Weights of a small contrastive audio-text model.
Training: muon at rate 0.0018, 5700 steps, batches of 128.
Rows from block 2 of the text encoder of a small contrastive audio-text model, named by matrix and row number. Rows with one number belong to one neuron. Each number is 128 + 24 x the weight over its row's rms, rounded and kept within 0 to 255. All counts start at 0. Numbers have three digits each.
After each neuron's rows are labels from the 100 texts, of 14976, where the neuron reaches its highest value: "fires on" is the input token at the peak. Only what is clearly more common there than usual is listed. The data: Morse code for random letters and digits, with fading, noise and interfering tones.
# fc1: MLP up (text_encoder.blocks.2.mlp.fc1.weight, 768x192), inputs 0-95
# fc2: MLP down (text_encoder.blocks.2.mlp.fc2.weight, 192x768, transposed), outputs 0-95

fc1.710:128167128112081143128126124176151128128140128185134128119150114128128142097128139127126128128127130127128091135128128128141165101156128128138156128088089117128128163128128128128101134136087109128128161128127128177117144080128096107161128142128128113128115128155117092128106173167107128100
fc2.710:178132119132154128099128116140128128128128128097160148131158130128128111131203106166098132128132154160134128107128152119138116144085128120128128187128138128128164128110097151128137156123143095138153154144128165129128128128119128108128094079128129132090128124155121173128072122077127132141
fires on: "7"

fc1.516:128150159171128099135128128128171128128128162157098128126144081105081128121121128145117106157107129096118085126131097138119163102128156177157115178122131094148167096095128138128147116110122128151128128132098079119177142129137094132128122107090135180128113128105128143156165136138079128128
fc2.516:118109105157128128140102128124123136151108104120162111128125128100122128114153196104128157128103128119194105128127094155119120135153130140132116128094144128128128128128112130130130165128167062161080172128128128124128150128111161118149126111163123096128145119131120101090108115120092113122
fires on: "h"; "s"

fc1.170:128163109122112128128128110128128151131116134184147168125118128101128153128116109154119128111114125106085164128118097161199162133136139123163157129076128158164124128096142159109084128089114120128101128159161110108083128059128128159190128128132165128094136133157127117160097128156064128128
fc2.170:128124128091135128066138135097167128129109092136128161115160118128128128070159157122128128102135153095128128128128120128148151097110092108115128178095069148131137128128151189128120141128144128128116171172128185171169140138103128100128128128152128157129128108128128125128128121128128118107
fires on: "7"

fc1.131:128128167167089089099111128108108128138147131136128130102138142128177137128122128107123123106191128101054119158128128116131149128119098127091116128128128128113066174093053128128143156128128116128128116157170128113178134129176156198143144129152128151125117141116128128120128101078084128128
fc2.131:128103121132120127119128096128105128132128128128128092122099127128099163101128128169128138128128128128128128120128124128119109128128149128128108128152170099126135128146128128093128164126128122128151132109148038125110128128128100110128130067128089085128137118054128152134128097088134208132
fires on: "3"

fc1.134:128118128141088128128132082128128133128128128185101166153128128128126133121178112094144093108150128135128148128128128100166129130128137167115094128156166088128064128139128056128141127100139128109137128128171128158128150047168128167128174123128128128128128148097160098128117169128062126141
fc2.134:128135158128120082128154128128091128136134153163156149178074159128124146130149128122140101128125128116140117146116150128136128112112128128152204104128128126125102113128128106128137131184150128099128128117148110123147128110162061204158151082097131128064172138157077148128121099128084128159
fires on: "3"

fc1.123:128121128128128121128130142084128193096077110131113110123161177168112109149155151128108116128108112125122078106128112128113130128103127148081147159122128102139111128104128147128098118132151132158170128125143159128128110090169156114147109130150117130078132122128114120170146164128090077140
fc2.123:098131126165098076166124104128115154133143178159094114142128080093089133094120152060146128122128128113161128128132113194121147133157128128128144128128128072162110128128177114127173116128162099128125147090128148106128099128097128158143122103115163097145161128128149128128097128128128155128
fires on: "h"

fc1.618:148114145191120141172128128157123169084153177128126129128128091137101155099142103128088156153128163128170096163128128136128142128135082128096140128155142141128186156149128128097128092146075164128129133075104150104116077142123128127128141100166124123156128151128115109142133119128128113084
fc2.618:100128128117134177201128128126128132128128136128128149103128077151147103128135128128128128124109120128146115107128128141128135128128136127162128128145149155152125128162128128064132114134170134128128116128128128128133133128099098141154128084110064128150141138155124102146128115128128071147
fires on: "j"; "e"

fc1.383:128129130118097148128139128128096146128113161123111128118127128186114106098194201115128124128125128136128082135128104128143128156128113104080138119128153100128110128144067166118148128131151071120128128152149155128101129143184128128125128128066138128142128128129128115128128090164128206128
fc2.383:122141128127128187128110120115150132162106126128122073128128128125110128128128074099171130170147116106128102128149149121053151122128128128171139109168108128128084128128070140104160119112128166181150123103154128066128066128154128156132102158140128146128105128178128141132128178110118128104
fires on: "7"; "q"

fc1.339:128132109118128128128118128144126137128128107128128128141076128128146128128128102097128176128139144095128148057134128121128087076138152128128109201142128128120154161108128132188049122128119144067128099107142128134215113128112128128128128082174151170185128071128136128128128094128140161094
fc2.339:186128128172191127055077118128194083087137160127119144160107134128111124128149074128128070128092104128128105070086128128114129122122124128143151113081128128166125128139128128084128128133158125117128128128092128120132128153133128128137163128098184128128140130102108128094090102128128128128
fires on: "x"; "d"; "b"

fc1.681:121128128128075101128117128133128144128113135032118128128128146128105128149179128128179150120128132155128117128133128077128098112128108128128128107128153124128128127151128095117128100128128151150128128177173090128165128128128164128128128128128152086062128148128128128185128106156128137128
fc2.681:128063128128128128080162145128128071077153160128128094106127084128128128107128128121156128128128128128126125114079196128132128128128128128185114136128128128128147078109128128135193128128128128137128150128132094128128128107128182126128115128103127162175128089128206128162122128128128176084
fires on: "3"

fc1.524:104128128128128128145100087098097128116145104128128159128133110109131128146148107092139113103128098100089103128143061116128164093146164128128175103124077174184117128110139128104111107128097128128133138128128128128119095125170146107128128094135182130121128134114132140121128175128084090112
fc2.524:084135121065128128101135145123161144148141128132128134163128155138128119111108154107131089145139128098128164128123128119139151122138056125108128158105048164128183128105128181128076159121128108128189158128120134128141102123099118069128141128128128128118128119123114153128060108119152106086
fires on: "7"

fc1.129:149162126128165144114129113107096145147128143128128128138128128078128151128128128129176128105114130091153115167085128128128152170176040101076144128128128128116146102099065128128144128128095128142167124110128127086177127174156128128128155128089128128128128154117113128128136114128144128128
fc2.129:104128114133143070128128128107128095128144136150149134128091128137131140103134128128130148151138180141141128137128130062128152127128103161151128060132140128125155139113154157097128124160115120127096119128131153115141143129118098128075148101070137100133192082128134133111139128084170128120
fires on: "i"; "3"

fc1.391:133114120197155128128128154128086143137105122121142142128096128128159128126131158128105148128171106072171113128101118128135145128143103141120124133128110165100088128113146118128123178128117130159150129121128136101143115114110055149128147125128123128128148119145095128147188170138135086128
fc2.391:166127157114128128115128143114097150068152128128166128128160148091155128128128128136140174152128128098107128122128128138128101111103115145115092113094128118133128099125169128144128128115148149102128054161171117128102128128128129110128138085128124146128135128089186128128098128087128164133
fires on: "3"; "f"

fc1.553:126161128128112128180115155165123128130129128128139109182156133121095123175128097174084154146102117110134054118125115145128094128128128135131128145170122160123170117128181138133136109142128100091128096135167128112128083128094143164157149109130159143128160112159128149108122109137073106128
fc2.553:128141128085185088128159086139128128128128128112128117108121111128097148123117128176128127158111128093150107161152128132106124137048116180128128116060141108097128103117152128128136161128128128122102152093162165141126128179124144128147131128128083081154120098128106118128147200104107144128
fires on: "h"; "9"; "8"; "j"

fc1.651:128143113170118091167128080128105131128151128127160128149096176128144103137128115164128158128066129154128094128128113096167128146177119128087129128159181128128167128150128106081128128128130128128128102128097128124128160119122115158150123128104090124100155111118145122139109125128133128150
fc2.651:128123128128112095158128128087128128090095147117128147142150123155139137128143130129163095107113147155094156128132089183128109099129112128128128128197128128136078128127160128144129191150141128108147128087092128089096105128112124086104147140147155128135108107158128117076106129104128089150
fires on: "j"; "t"

fc1.124:128129089136152128119119152112136128145191125128184120103107171200140128098128136166128147128160137111128128153075154167163141091096128166128128128118082104143094107084148128111112137128121095128126151141158128103105109141171136145128102128077144110162124156136128105117154117138135106104
fc2.124:106128109146137164128103128096104087118137153168134128128144142069128128138128149090128173170128178102095104128131142160124187174128163116135117129128115126128096087128101121128151145145140183167111139134151115128128147133084128128149080128136142156124134105128128161188118128128128161135
fires on: "i"; "d"; "7"

fc1.252:116128181152128128178128128128128167128128128114152178162128099090066102128122128128172154113145182062128128128117128128103167101128128100146084107128128128128115107128128144169079128164128128164087128173128128149074121112129172128128128129081091106072146114128112077128128128123151146164
fc2.252:128175078128149145128125058142128128157172143128128128093153186128133110128128137128138128128062128128128083128163128104150128072158152161119131128141074128155128045128105118128127128148128128089152085105072095130110128141169105128149089156128128128178156121128092165128087128128112128128
fires on: "x"

fc1.42:096108137122150079128127128128113128128128128128128128119123128137128039196161128140113117174104137145127095185128151156128187156176120084093123128128155136140128132128128112145113128124161133155144119140145096116128097128128117168119146144128102079120128095128128128129117125128098128144
fc2.42:091128150125128146128141096133128134128114129128113128134128128104181143128094160137126178120135136128134153206174144083128128156127128147144128128149055120106125154071148106128095128128139119121164128113120159127125107130140090128128122138094154128127118146128136113093171194099091105127
fires on: "3"

fc1.311:128142128134128122128128094128065148161107088151132105115130097138176158178177128105109093165128120128128093125128192163078094053128128154163134149142128128120135127149087128104131134128132090128170117128080131120191128130154128128148127149128099128118128128140147153128112137098135128128
fc2.311:119112151130128110171123100137110189144128123133108175155066128133128146128149113113147172079128134136171128110095128128128092128128120128089066128109158084175142125128123079128128136090127065128119128113084127136128130100160108128151119109193144118128128159128117128128128167147128154133
fires on: "h"; "s"

fc1.356:115132128151144128165128124128115147128112156152130132145150128128121172124140128091128096072128128182117128121083128128172128127153124176128106166128132104120173153155104128113143130128169100189175158128137148183120085128128128128158140108121136134128109128100129128136125128178143152142
fc2.356:190128186090149113119160139128128071128128128128123146129150139128129087166126160128107128128083083142071072128128128103128113076128101128127144109128157130153128128122158128151152143129156128128111128100136128128128137159105097095128110128160102147177126140115128128122117117145096164125
fires on: "h"

fc1.4:148128123114128081118120115155111123108118131114191128142131097128156114103169142139098145155154115155189128128105121128126149059125144153129074128104169150179128145122095108129050147098121158137154128139122105128143095139128141128094135088125133128128128128094152128082128128162132163154
fc2.4:111121156166108118103191165128128112121128084120128091128142101090128172118128101155106114137185136128128102117115104087119108146111128145123128105137128128128128123128089128147174164098128150128128128192137132128128155128112127140107108128151157104088102138118128126112100108177057149096
fires on: "x"

fc1.180:117144114124137156128135102124090108135096109157140128135143142090109167135128103128128171108109082113122128117131093110150183128128098110108128131124126109138128128156131201129102158128113116093128128149148114120128128128169144146128128128146163128128128121128128142192128142147094095095
fc2.180:106112122119115110123118124094190128125128145128128156124136141128072143118128139072139170115129128117107132141132104164169088128137165128129185175128128145161104153100128128142096107125128091137128193181126128118128128133124116118150128140097128117131128109126115128055085118131124128128
fires on: "7"

fc1.83:128106146128074128141107090120115119113128121128128177115115141143133116155128128128168156147126088088128130107095076140132124128127128149143131123113148225128170181128088149159128128137136153137112128156145111101128114128087128097128153173099156148128091128140128128128128144134128145129
fc2.83:141128101086128173113126128128128128141128114128151128137152123066138160061078135152162132156128172137163152107145128131158168124152128131128088128112143151148128123128132128104175128136132112128169079155128126160128116128118128073119113140115150165128128128128147125121123130127128143128
fires on: "j"

fc1.290:145128138135151148089128071174128140114163090125141130143128160117128128099110128120102120128131086093150133119134136128128163125136112133149196101108108109100119129129090147126141118128144104128143088189128133152156115077102109118125128128070128145134143108145128110109111094128121143128
fc2.290:128133133168146114131149136117113128144158128128123117152159115091128110191113054146128117128128141128143128164143151112100057128128114169184114128146133159182123149114103128080081133108121116104095139113091140129124134133133128149128108093177171128116159136128101117183128114128120164129
fires on: "j"

fc1.547:093163107116113150128131092146128093128116153158112185159116131109115140128138119139110132098128126083120126135140128128158135078160109086138157128123087128181116160128169189128123149097085138107104123134128091124128135111157117168129128128145128118121127128179131148124104128171082108128
fc2.547:128142118115156128128128131097139155087126060128094167124177144128077076109149125083149103103156135098090128137128096129167149153120127156101129128086128132128205128141084153075124087123134128097134152150170117172129126150133128098147096113128128147123123130145128135123128128128123146104
fires on: "7"

fc1.48:138191151100115128127151128155097169128128128155098110193124128176112108140128131185128156128128128086153045128117102128158184128128187150128128098104128134148128143118073152148127128128128079104128146128142128134128094120115128153128128178121128128121128128128074151128128140160128128142
fc2.48:096148128128071153128145081101112161104153128076128078096128128128120126105097075101144128128128114113128128128157135171128133110148128150140128186131086126128128160128174160128171138159113137128128135128080095128128128128128128137174136128103156084128128158118135104163152101123151128128
fires on: "j"

fc1.138:149145128178125148122128126128128185168128142128069158153082128139153100138170123123180130135125114147128094187096107133097128128157128128128128128121154128128128142128100128128128134128128128136128134127150128087128052128154086128104144141164154118076163128112131165128128128109128109136
fc2.138:131106128069136128114091095081128128128128128128146098052128125128083145169124128108148198128137153128128139128092104104122165116128146119128128103137136128128128128142093115116128171083128194128155125128128156128136163174165128128128128128128128128128127128128126128082157128102130128121
fires on: "j"